Weights of a small image VQ-VAE.
Model: 2.9M parameters, encoder arch vit, encoder norm rmsnorm, encoder activation gelu, encoder patch size [4, 4], encoder layers 8, encoder width 192, decoder activation silu, decoder widths [32, 64, 96].
Training: muon at rate 0.034, 17200 steps, batches of 128.
Rows from block 5 of the encoder of a small image VQ-VAE, named by matrix and row number. Rows with one number belong to one neuron. Each number is 128 + 24 x the weight over its row's rms, rounded and kept within 0 to 255. All counts start at 0. Numbers have three digits each. After the name is the row's rms in percent of the matrix's.
Before each neuron's rows are labels from the 100 images, of 14976, where the neuron reaches its highest value: "patch colour" is the nearest of a few named colours to the mean colour under the peak; "responds to" is what is common among them. Only what is clearly more common there than usual is listed. The data: flat shapes of many kinds, plain or patterned, on busy backdrops.
# fc1: MLP up (encoder.blocks.5.mlp.fc1.weight, 384x192), inputs 128-191
# fc2: MLP down (encoder.blocks.5.mlp.fc2.weight, 192x384, transposed), outputs 128-191

patch colour: red
responds to: red shape; its colour: red
fc1.118 097:144120155184141133127134159139158134123076080126127175152130121090106178116121160152146121123109129118131133185135135079123121121143109150135148078144164142121091135168134107112133133134129129
fc2.118 087:128130133133098096130117093145126126117126143128104155151115168118124130114153116122101165121138114105137129096164129122130139156182169115082123092106149166118143105108073110126122171119113130

patch colour: black
responds to: red shape
fc1.234 087:195150157129105110137120122166097141159129132108146132116137076122104140122143129108133146138114072126117166114148121120066105090112153158099138117111122144147122090155089129122133150142112099
fc2.234 089:132127120131110088157136123123148119129130144127143138114125174116131126139173117141171121125125109155128130145148113127114134169122134079101120099115144164096137060151111119127109143127114176

patch colour: black
responds to: blue shape; teal shape
fc1.106 104:129119113131102066148131165082120143142171088120115143132149158109110132144137163114128134143108158164132116153157117136128127137105167110133143140158150190104129119166160185096069075123104167
fc2.106 105:126129134136135158147077140104142184127195104128118117122074098141124130161162119132141166123107171115135129134147157120131113106147128171150137134154090034128151148122096123132126124084148096

patch colour: yellow
responds to: yellow shape; its colour: yellow
fc1.322 093:133120133116104127141111135100115146118201105145125132113112088168146107108171112090095124131103125109111070109139124138181139098158146134115171171150148091140156154152078123090130109127130133
fc2.322 094:131127145119137128114134140146162101127100150122139142134111151110130131158058111130170139128122158182119127126181142152118130137186123139117135079142093157114131154143159128129104168127151149

patch colour: green
responds to: teal shape; green shape; its colour: teal
fc1.276 094:098105135106155134135128179123158160127135123143136111114128130126125124106119094114153111162090129052118131148175127136179121082114124133119089145084102137131137120099167144148150120142101147
fc2.276 111:134131139117142146185105120162133138134130102108143153128190114133128128153155131125119139126130124139135128130134138144118131086154080153118078110154168132136106136134159105126139148134109165

patch colour: blue; green
responds to: blue shape; its colour: blue
fc1.24 089:153099163109126153141130118121121148173149118109123105132106128123113121123152176133140168140101115140153148099103109136114160113149136133114162106119143135173127122146130165156128109182114149
fc2.24 115:128128118133135083069132160156096111126102125125133148120140144151129126094124131132175131128098110083137125126099069109132138137076152104112168106123143163118136157103108120126170165106103123

patch colour: black
responds to: yellow shape; its colour: yellow; its colour: orange
fc1.37 097:201154121086122108132124129140161103147118109082126114140097159134156154124155096088094142146130144159131143090055141158175179160143107134147130117144122126121112117096151130109123113110138111
fc2.37 093:129135113119139155150140110093146130121141213192134112103185131087127129107128147126145133126174155134124126113133168116127125117084144131089136177146143157129132083157119132129093126119135114

patch colour: orange
responds to: orange shape; yellow shape; its colour: orange
fc1.143 100:131115132092133106107131142100111108085120091146072100143168080137150105160170121171119101155118138137123129163129140122150149135104126137124120106161148091183114139110152125101143097140114153
fc2.143 095:131120164126157148141115108126167154121166081130109136134112107129131138152106139123090159132125143136140121097124101149128136158107141143106133116143117078127153138131084165126142112084199138

patch colour: yellow; red
responds to: red shape; yellow shape
fc1.277 095:127073101138116139103136066168132130097170137137108111144114176152179164147122100123148139142122122136122122123106141157122106126136096103128121124156133138167127148138114121065118133094157149
fc2.277 105:130126122130125144132087121105102135120103142140130136150161125135130131128178108121049081126147125145131131196117154094129119134153174130121064143124125151082130102155122125125135144129096113

patch colour: purple
responds to: purple shape; its colour: purple
fc1.15 118:128169157138124108117096100145128130102080112115130120136175155134113158137137173097125152205131125131120176102109159156087121166100164156143163117119119118188098142155105118138174128163134151
fc2.15 127:126132134132146143122150174145110079132136129146154148098167083138131129121115143133128165129108117144134126129126112071127136125070125120169117105114162112126139102147113120124133127095115150

patch colour: grey
responds to: teal shape; its colour: teal
fc1.230 108:093148135095152141139129086167125125157141132146083147103142102133172128143163116147138119084111130141094133141121155147067154142133133167137083158131179113164137106155104067113136097131159111
fc2.230 083:128127139128123089127114098070145194131121177121120131109082167118131132136113155129110120131140152094137127137141142114131134056147116114128164117139119138133117154119146124129097153105135134

patch colour: green
responds to: green shape; its colour: green
fc1.292 099:129125108141099155119085140158103123113108128164138154171169158131142109114116115107112178155142122110139160123102154124176123140170132155122115088110116144101158142100153135151115149113135106
fc2.292 096:128131087125123116061142117143159126127129126119126077151103100153129132126169098134135091127141107121113138134085142095132115167126094102132150197098118105089113172121103131129135152119144156

patch colour: brown
responds to: orange shape
fc1.124 104:129122154111119122138167095130149112110144136109081132076101151128102132142098163180151134094093112165122137056133144135154123138150152115140146114126109143125146087117116108117139169140187100
fc2.124 105:128125086133134162142179145137109170131146087160113159091175102113128129138144080130109151131148151124128125155147161109133128094144133154139094127123161163117105195138156118127142097123134114

patch colour: orange
responds to: orange shape
fc1.157 099:101125140134118137145115111139154123092105146110114082103159144137118126149178119118140123127128175113099109096114138127195121132138149123129152153111125133130098129117146111112163149171100128
fc2.157 106:124134136119139138164121141126098086129130137116149086069169095113131124100128134127143117125112072123125134094191128132132122132177130140118067090116146113090145145139180142132143140102080126

patch colour: brown
responds to: yellow shape; orange shape; its colour: yellow
fc1.325 093:134123141135097132117130130137142134168144089099095133123140148115120120140116133082130145070143083116160145153122128077128129095128119140112152110129105125120112146108105162142142105157123101
fc2.325 097:128128097138143117118118099113154150124150171160134126130114133106129130153134136130104120131102145110132136129105151154133131125128126103124078163094172125181106115120124127122105112136148146

patch colour: black
responds to: blue shape; teal shape
fc1.196 107:127117168136142136150128138129116113132131167092088084127107100115119110124110143120084099128138154163168114176114126134120095130148159193122157128139108149131143154191124188117108125151118185
fc2.196 102:134133140118101148138141128097134149131132119145116111070142127125127131138086110124122062126130096104122121086133075138126131116155134105124095136144151044127135085147136163129119137167131121

patch colour: yellow
responds to: yellow shape; its colour: yellow
fc1.79 080:136116129101116141127098128114165111185156085201103173182142118100133092104097171142148131157119114112126162132072172098169123151101131136143130122141148150092116134129101142118138109102147149
fc2.79 083:129129104134147116090140107141078144123105126141102110138149197101122121141142137119117177122146107117116113146097104096125111125127153114128156137129121154138146140142119142126152156141152146

patch colour: blue
responds to: blue shape; its colour: blue
fc1.304 077:138117149126132096134111084099127147108121134116161140090131111135163146126143171101096135133159112125090108079091143096182101150107162126083139138126129150108176117143125156164135121140127132
fc2.304 077:123124096122096132165141114136123138120086157143103134108104162117128136111145142129152128118153139131129135147140110170131122107112181139165189116149079177113140095117176135128103163155127133

patch colour: red
responds to: red shape; its colour: red
fc1.350 120:165099138157130084131127075149140139097136185171116121174144154147109148138107132110155098131101130117132127130187126120135099119154159110138085112074146148127089089089133139130114147136136142
fc2.350 109:129125135134125118146093121118113068128101177124120117152122147105128128083161143128136136128141093114129131161154123134130123117180147144136075133135085151113137124161084123131135137106114138

patch colour: pink; white
responds to: white shape; its colour: white
fc1.180 099:102139126068084113140113121114136156079109118151130129149140172122153143172144088126139162145186101123156151165113149093109084116130129114117129100131120191115136132101125072162108125093129108
fc2.180 083:129129092124115114135115150125175117130141134104172152131124071142129131070075127133096123132162123102135130104137135170125123146130116131128122132144186068145070078189111122127155140182108141

patch colour: white; pink
responds to: red shape
fc1.69 108:120118117157095129152157183137082157132110111151167144117124115094117116143130147134125152134123170161170173119086139096085105119106126152126170125132140164092120143129164067091107110115170110
fc2.69 098:124128125122074116152113100157132141124112126128135120148112119121133126148133149126141123125127116149113121143118127077125138083144161155182168099086122133143163129142194139127170110104095125

patch colour: green
responds to: teal shape; its colour: teal
fc1.86 101:154150105154131133149116102133119135148128132123138132171098120106147157151130136133128140080103159165136154192124145122132111106112141129133125136137142139128130100143119132207121102144150138
fc2.86 088:129134151125133103066132130145143129127138091116131150131098137109128130120108089130112079131152124117132133113143148127130128181154105095097150132073092134124183071079125108131112119172135112

patch colour: green
responds to: green shape; its colour: green
fc1.127 099:128134113099090158156103135099180117180115133116141137150168135119120136079164094166130141099148138088113120090154082122165154150152124125125088118135136122145144129113152158112098101123104139
fc2.127 106:125128121131169124158114097140142134126125138155094089102141146135126125157122117128167137131105136115125127142122149122134124097176166143142110132158125134112112070126164087124134149162141134

patch colour: pink; white
responds to: red shape
fc1.327 090:109087100149156102148131105106111084122142136158082133148119173122155128136070123083097136072114123114125102110144161087121113118133125142134127139126126133107184125115100147155132123097108141
fc2.327 092:124124166129124100147127121155090115126128052150097136105146100168120122092143093130125142126134138123134126135042132107143128103101113127172123074120145114100141155108163112132142115117113114

patch colour: red
responds to: red shape; its colour: red
fc1.3 090:101164169123195129119126100155141096094126131147149140084122155099132116097132078073111143144134123132153136089063152133097095121159123128112115141157115112158113139118182118171153113115126115
fc2.3 091:132140111122074146112139098084119155125147105141136128131080134113128128141132161133059117129102130120118133160100131113131123173076081148135148147131102132134143152125129143126141103132125119

patch colour: blue
responds to: blue shape; its colour: blue
fc1.216 098:125112154160167149099095162112099130084126107130117128148123162080151188117130141106115141144148109136163114131120135133112092167138121146112135110146130118137119104104112077151156121132133122
fc2.216 089:122119118135117112175165122127090147126149134128095142109147150137130127132175094127126082130138114096125113145111102150130137085084136064101144146137168136128078142157096117127112085102149111

patch colour: grey
responds to: pink shape
fc1.383 102:141110117143116107111150117154073151102112094126139116107096129107121114144098113144123119120123139104123141159134138108132139113134161136094124155116144069131121088128132163138176163102120124
fc2.383 101:127122097133148110143105157109129134131105122120121166139159117125121133091152167130142113130097141110132143176092086065126129154076118104171127135124157137161097164140166174127094143104127153

patch colour: white
responds to: white shape
fc1.355 090:111088129145113110107164137160118124120117113122120146153165090132111118110130093108140170142102162159116135137115144169125130140153130152158103132158134106127112143157084157117157167097095164
fc2.355 089:127121114122107126143169113134142126139096131140140114112140095162123119114143144142114137124141097071132129150124130174128135115165095130100100111135135142112118105124088130132166091136061134

patch colour: grey
responds to: flower
fc1.71 084:164126146135147139069104161087110127089154093132162162109113178138134129149096173149132080163135113125130140122168078100133154126111123158155128160092144145158145121119178105146105094123138123
fc2.71 093:126126121131151157139144177123157136137076110131091136160132129169120126142079169128133135121074156114128127139091178125130112114062107111106125121167113101081069140143146146129133114138092142

patch colour: cyan; blue
responds to: teal shape; blue shape; its colour: teal; its colour: blue
fc1.262 109:163096142131113069130135069144137152117127163105134140109153137127151075124161148117182097090122090144114146156110112139089134113192100124110108144112136132119154125150159187152106141155182117
fc2.262 097:127136166132123116151120143164163098133092131126115160124136146098130129102086147126111130127111171112127132142133140132129125136171090107134124109105123156182131141083132130125155161138124097

patch colour: grey
responds to: its colour: teal
fc1.122 097:142115136135103147121149110109110118101170118132159115113119125143146112156092092133105077135146086149121151119133149096148094115136113126145154065114151138187124126108155098095140102110136096
fc2.122 103:127128145124125146178124097162167106123109129114092156129073126117124130112128149123103121125117135137139119139184110146127113110111160167111100117116068131069094098116114066129141137105110120

patch colour: green
responds to: green shape; its colour: green
fc1.258 090:109109120097105148136113130100154127168159105135168132135121135144127129167152109143109127110051115100130108093131088161138119106117141141105146118137096137144121142133097140104157103126147120
fc2.258 089:131128106128078156079151118165106107128097133162113110148130148132127128080102117122168145129154088094120135075113196116130132123102141120121131133113121107110139173085164123131092120174168095

patch colour: brown
responds to: yellow shape; flower; its colour: yellow
fc1.265 100:089154133120114123108121104136105129101130141099073135140123123114086142158181145118140113148132151154141137114157136156117106135143151133110185110132103165139145100099127121097110116158121119
fc2.265 104:133131100132118129152158106164122116127133122161125113151160164151127131103123090126115149131094117098120137187077128100122106116157130124167133095086111149094141154128100181129144135061126118

patch colour: brown
responds to: orange shape; its colour: orange
fc1.346 086:138138161154114066128101122131172112115123149136141089108140128116116140080136101092157153101161122089141097137140128095130104160167104120086123086129153125096096125126133174127146119150163100
fc2.346 096:127134129118172144143159165150113154131118152122144115146120155133130126111140122142141077128116102126123124138109115180124136097110120125138127107101122146106150080134149121124140109126112145

patch colour: grey
responds to: teal shape
fc1.294 092:134127157107135119132127131100141154073136151137131140087127138166202158115119113193109143136136151137128141167089092157146132135164109140072162125116126110143158103103135117115129113104092146
fc2.294 102:127132139125136148148112120151129139131123141155126126182119098112129124143131089131154128131185134130127125112178146138124118056096127165148131092134133128117124097123109120129108134118131163

patch colour: pink
responds to: white shape
fc1.186 083:172093113111157123151106095142172099081137123124098139103152120099120099151124115091159130146136154134140094182128127138089167119078081148130110153096114137147140103156130122146124168126136151
fc2.186 106:131119149123161127072118138143075154121104133121113175126111122167127129091135107128122115124136102103124128157111134099129137112097090092105131119121083119069156105138154111123138130137141124

patch colour: orange
responds to: orange shape
fc1.137 101:086123157134121117131130121180107130122123147128134136119083144150195150155107137120095103130137178155155184121091137125081095158146165138112095125159128104118150144102148126192158149084119121
fc2.137 092:128136173128188102119129146089154119129119105120119122119132121140127127122126126124102096123187103085128121056117131123124159062132119125118105103119092148149155062153107135125109095156174107

patch colour: red
responds to: red shape; its colour: red
fc1.56 106:120148127162129156140117103110129107131096152118090133118110159074145121163140135132149128114119115167116149130113114074169103169122178156104141137106144136120111133149134132100085116127168107
fc2.56 105:130128119131118137128118153184148113122128150117132146128133088120125127128159119127142170129099169158131131163124141152127127083140105123171126150114130132088102130168082181128127181138110172

patch colour: purple
responds to: purple shape; its colour: purple
fc1.342 097:172111161142073135102083150152153139108126119141134134163112141132129129121122111094139137167167144167164147150108080136153164128115134156156127144135153142127124150119136144154139099134096141
fc2.342 093:124123090130154112161171194123116110126167138152142141114148072164122123087103126131122113127112107111136130166111160128126123113072139107117138108143139128116104145141101096128115089123096115

patch colour: brown; orange
responds to: yellow shape; its colour: yellow; its colour: orange
fc1.202 116:162164129086095086105092105143120077079118167123147159122131145131126109102158109128166114104116154122125127115157156121169124151148182127159109116100143173127115113139103121098134137111139110
fc2.202 125:129127141128091137121142120141109138124141127123128132128106118159130130116148135135155080128195121115126129079157134108127134139129100166146185104080108139121095104107118114128163165099128154

patch colour: brown; red
responds to: red shape; its colour: red
fc1.166 096:147145136136133078091176138116144149117161156156135122163127121105150128112108082138131100115124118096111151127138105116187121119090090103130097116133122119152099118147132102146107120105113126
fc2.166 091:128126123134164120176130145117130150127125123156143116087117123078121128165145055135212166130149151194133133098132151120127110131190150115145148150097134100136088121093138111138157088099146094

patch colour: red
responds to: red shape; its colour: red
fc1.152 092:175126058144125076121102127140174157155103123144105149122161108112158121083127133138073145047087115096141186169144136093102114145128125118143100135142116151125102147126152114091133115102135096
fc2.152 092:129127165126127093100159083125123083123070128144144132123176137124131125132150083123129136128144119131131137111107138146125125102144115086135156131158172117155121130107140107132123112163136145

patch colour: orange; yellow
responds to: yellow shape; its colour: yellow
fc1.233 122:110131114124175123127112131164125100098144179134110120145110129139118157158102114153162098117120119108151106114126092106190177142134157145125083118145130156109123162129137080187173132128145143
fc2.233 126:129130121138140201154085133106095117131095113126115111143146146131130128129138116130146110129112136220134123099141142163141115115115162186127138176183132119156126142116080092128118130102145136

patch colour: grey
responds to: yellow shape; its colour: yellow
fc1.134 094:131104139067135106123132096107125160161099138143138154111111161117118118135128118092075113124150158107146096159163103122164122137136084118124144161156122123146106116164105112147149111147112070
fc2.134 095:131128144128111147172130172156126156132180076117140130141123135142130126140140126129150129128129121160130123139149104097125126088104121153120082089109143139112169136143108129128129149155116162

patch colour: green
responds to: green shape; its colour: green
fc1.329 103:131130131116096153168165121136145119175108141146094116151161094151142166129102118121094129132106090115121127110117102110178120132134160164081129151133104111140139085147116100140138124124150152
fc2.329 096:123131109130181090136079126132130106132163092131119145117147152116128127178142134125139117129140139167141129140100141101133131133184154123135160137150149126089138138132091104129113138108133153

patch colour: yellow; orange
responds to: yellow shape; its colour: yellow
fc1.133 089:096125130116145088116084136136097065154117151123124110168151141134086152088132102113155138106110112147170144162126098108205125098145139153164129116136133146132116110091144154114125167089163128
fc2.133 093:131139090117116123107133098130078117124106146109124152141114118139127125157177133116120141128146127109134128118129140125125122140122112088116140136152131143116095114185176128128161118144110110

patch colour: green
responds to: teal shape; green shape
fc1.214 121:108080181129130141112110132103111133133145125139120133096149122117119159057158130125146147170080149126154108152094114152153141146131102150138102109138136119153118120152130145131142178113123126
fc2.214 180:129128102126122125114147105045144146121124157104137097121119056113127130185119105129089137128091139085127134110142127106127130137124149095155120171137147130106169142154131145134144070120123131

patch colour: blue; purple
responds to: blue shape; its colour: blue
fc1.252 135:101141134155143118138122114145139108115136130132104189103096139120106121133149090153151139127115155117086124121167120179127092113167119126170099147101112150135081132078122134126083147152145148
fc2.252 108:131129087126131118142086088126141105127129117154110147166140133118126129143119126122154157128141118145131129125137201088133118152153158119088156088156075120135184118172123114125169123103137118

patch colour: white
responds to: white shape
fc1.30 080:129152155108120155149123134113153141121122095166122121103147124115117142122141103142124152183129147137121101161173145146181119150106166171133188117132129107111172164182094144148039159107103122
fc2.30 096:130131181122141107111173149150081095137094171096124127127152152112130127126134149137122153128163157153134132150101084127129134127125077081110146123139106163099163102141153105127125167132097150

patch colour: grey
responds to: white shape; its colour: white
fc1.236 108:127117148119113099137115129093094120130122099121119094133157134139118122127146133096146120130140149143157123121130137154156135159138139090107125157143149083150148137130165118063142141166114137
fc2.236 087:129128120126109124113120166117126148130128130143123134115129152137128130118113118128102101127163219113150136106109107097128137102135120121117119104125116151155128137118135140131139148183194165

patch colour: purple
responds to: pink shape; purple shape; count: five
fc1.287 095:105176159124067119126137136147133157114110124118148156198126142147121094165099115149120115158129095154120136113160140120153125082146156124161149148138097096112129132099089162140131149160179152
fc2.287 123:131130148125155097086068126104108120131104122079111122112081133113129125148117111121107140124133141140127130083144130132138138124145125169142108156147130118196122129149150141128119154134109141

patch colour: purple
responds to: purple shape; its colour: purple
fc1.278 097:127132165147074100120140116133117186130139138131133122140108148122110091141102098088114077141099130121144122110144111139114161096101154137110132138201117076124136154122096099166117156163134168
fc2.278 095:128135136135145102143132080141121100122128200106154103112060141148123128165149135133105135126180105122136131165101128124127148176188129155149137106136101133133140103115080144130127153146125101

patch colour: grey
responds to: blue shape; its colour: blue
fc1.142 094:093146087110138107149118129116125077171102135158114178164163111136144100119131139147103080121086087146091110156141135143108115123134104115124140134086134080135140111142138104110127113119147142
fc2.142 080:126127129126171091058168133121107128131134148101145124095098141137128125139118120127128163129130153073136124107078134131129110159094161113128129138173128136110157167081140135127155129167101106

patch colour: brown
responds to: red shape
fc1.270 094:112079104124122128124109136132083154130084127130148096091122128108082142109173123160119142121126121134112122142180150171125134146056145144107064148117118113118120097129136090123135125131164153
fc2.270 095:133133132135149098128117093143158170134155098119112105208083110146128124140119096130163144127119148165139116114145089142126146101119151142101112156122116130167156130125140104126072154077111124

patch colour: green
responds to: green shape; its colour: green
fc1.177 089:097154084145118129119094137166109121090122167116181123109136131191126156118129120171121153216157122148123064094106103135110125124100153139092107102107161164114123088122122103121130168118157153
fc2.177 088:125130127125139104154152139158126081125095087143138161096167113125127132059123133126156083127091104150122127112156174142125147100108120138174112126118134111195098151138064122121087156124121156

patch colour: white
responds to: white shape; its colour: white
fc1.340 100:133167159137135133148119058146123165133119129075111135127087117120116127147118089144142113141124071128112081128133150143095130124092128124121123139135099136110161138132160154172132141065132121
fc2.340 109:131125127130096148102120175136127106133125163129139124182127078128129130116116161132125129130111139089126128087125117112124135100131146117192085127137152150156123109126108186131137129141126114

patch colour: green
responds to: teal shape; count: four
fc1.281 099:174130131149125101132114129112091120123131110128060140142147122161100111087149158173101130160116099123158123117130168139112179147141094133102123110118170143140127140136125105138134144123066149
fc2.281 113:129122093133104128115111113106125139132132119139133118163133089103123131152156086124134102126123153112130131120135126093130123133204160128150131123130125092110145140178084120131142097099167125

patch colour: white; pink
responds to: white shape; its colour: white
fc1.129 078:121074103136099115149139101133119095144115116109105164155152124106100105148149105105127118086125155146091146186174084184167140117165121150160107124138089149123108139128129146094120146144110114
fc2.129 097:125130145136095118089133155145090130125173137101123105099139122181134132098128126122183121128153097113134138173119103095130138154096156112171122112096167121136129122152123088128099142092119113

patch colour: yellow
responds to: yellow shape; its colour: yellow
fc1.19 093:166086156110126128137128117152143144050116127151134139117152107142126147144160184145136128165117146126115125154160143178159164133167162122116126115148123092086158096125104078124138153156095100
fc2.19 094:132125085118148146130136119161140096130106089119153131095084193127128132170116126131083146125117127134112129108115123162132126142156109125109149142150134119092114117161146112127110124143126118

patch colour: white
responds to: white shape; its colour: white
fc1.374 096:168140075121128122175146111188116119108136122142107136113104123126126081128166146131173104128136104129086149122117148131134124127166156118109122094153112132116158096110129108121099159142090115
fc2.374 104:128124094129142098099165159120129133133145175128110112144087109141129127124096146117075121130135119078115127156117175112134118133116092114116089158115111103060152160149164148127128096081114151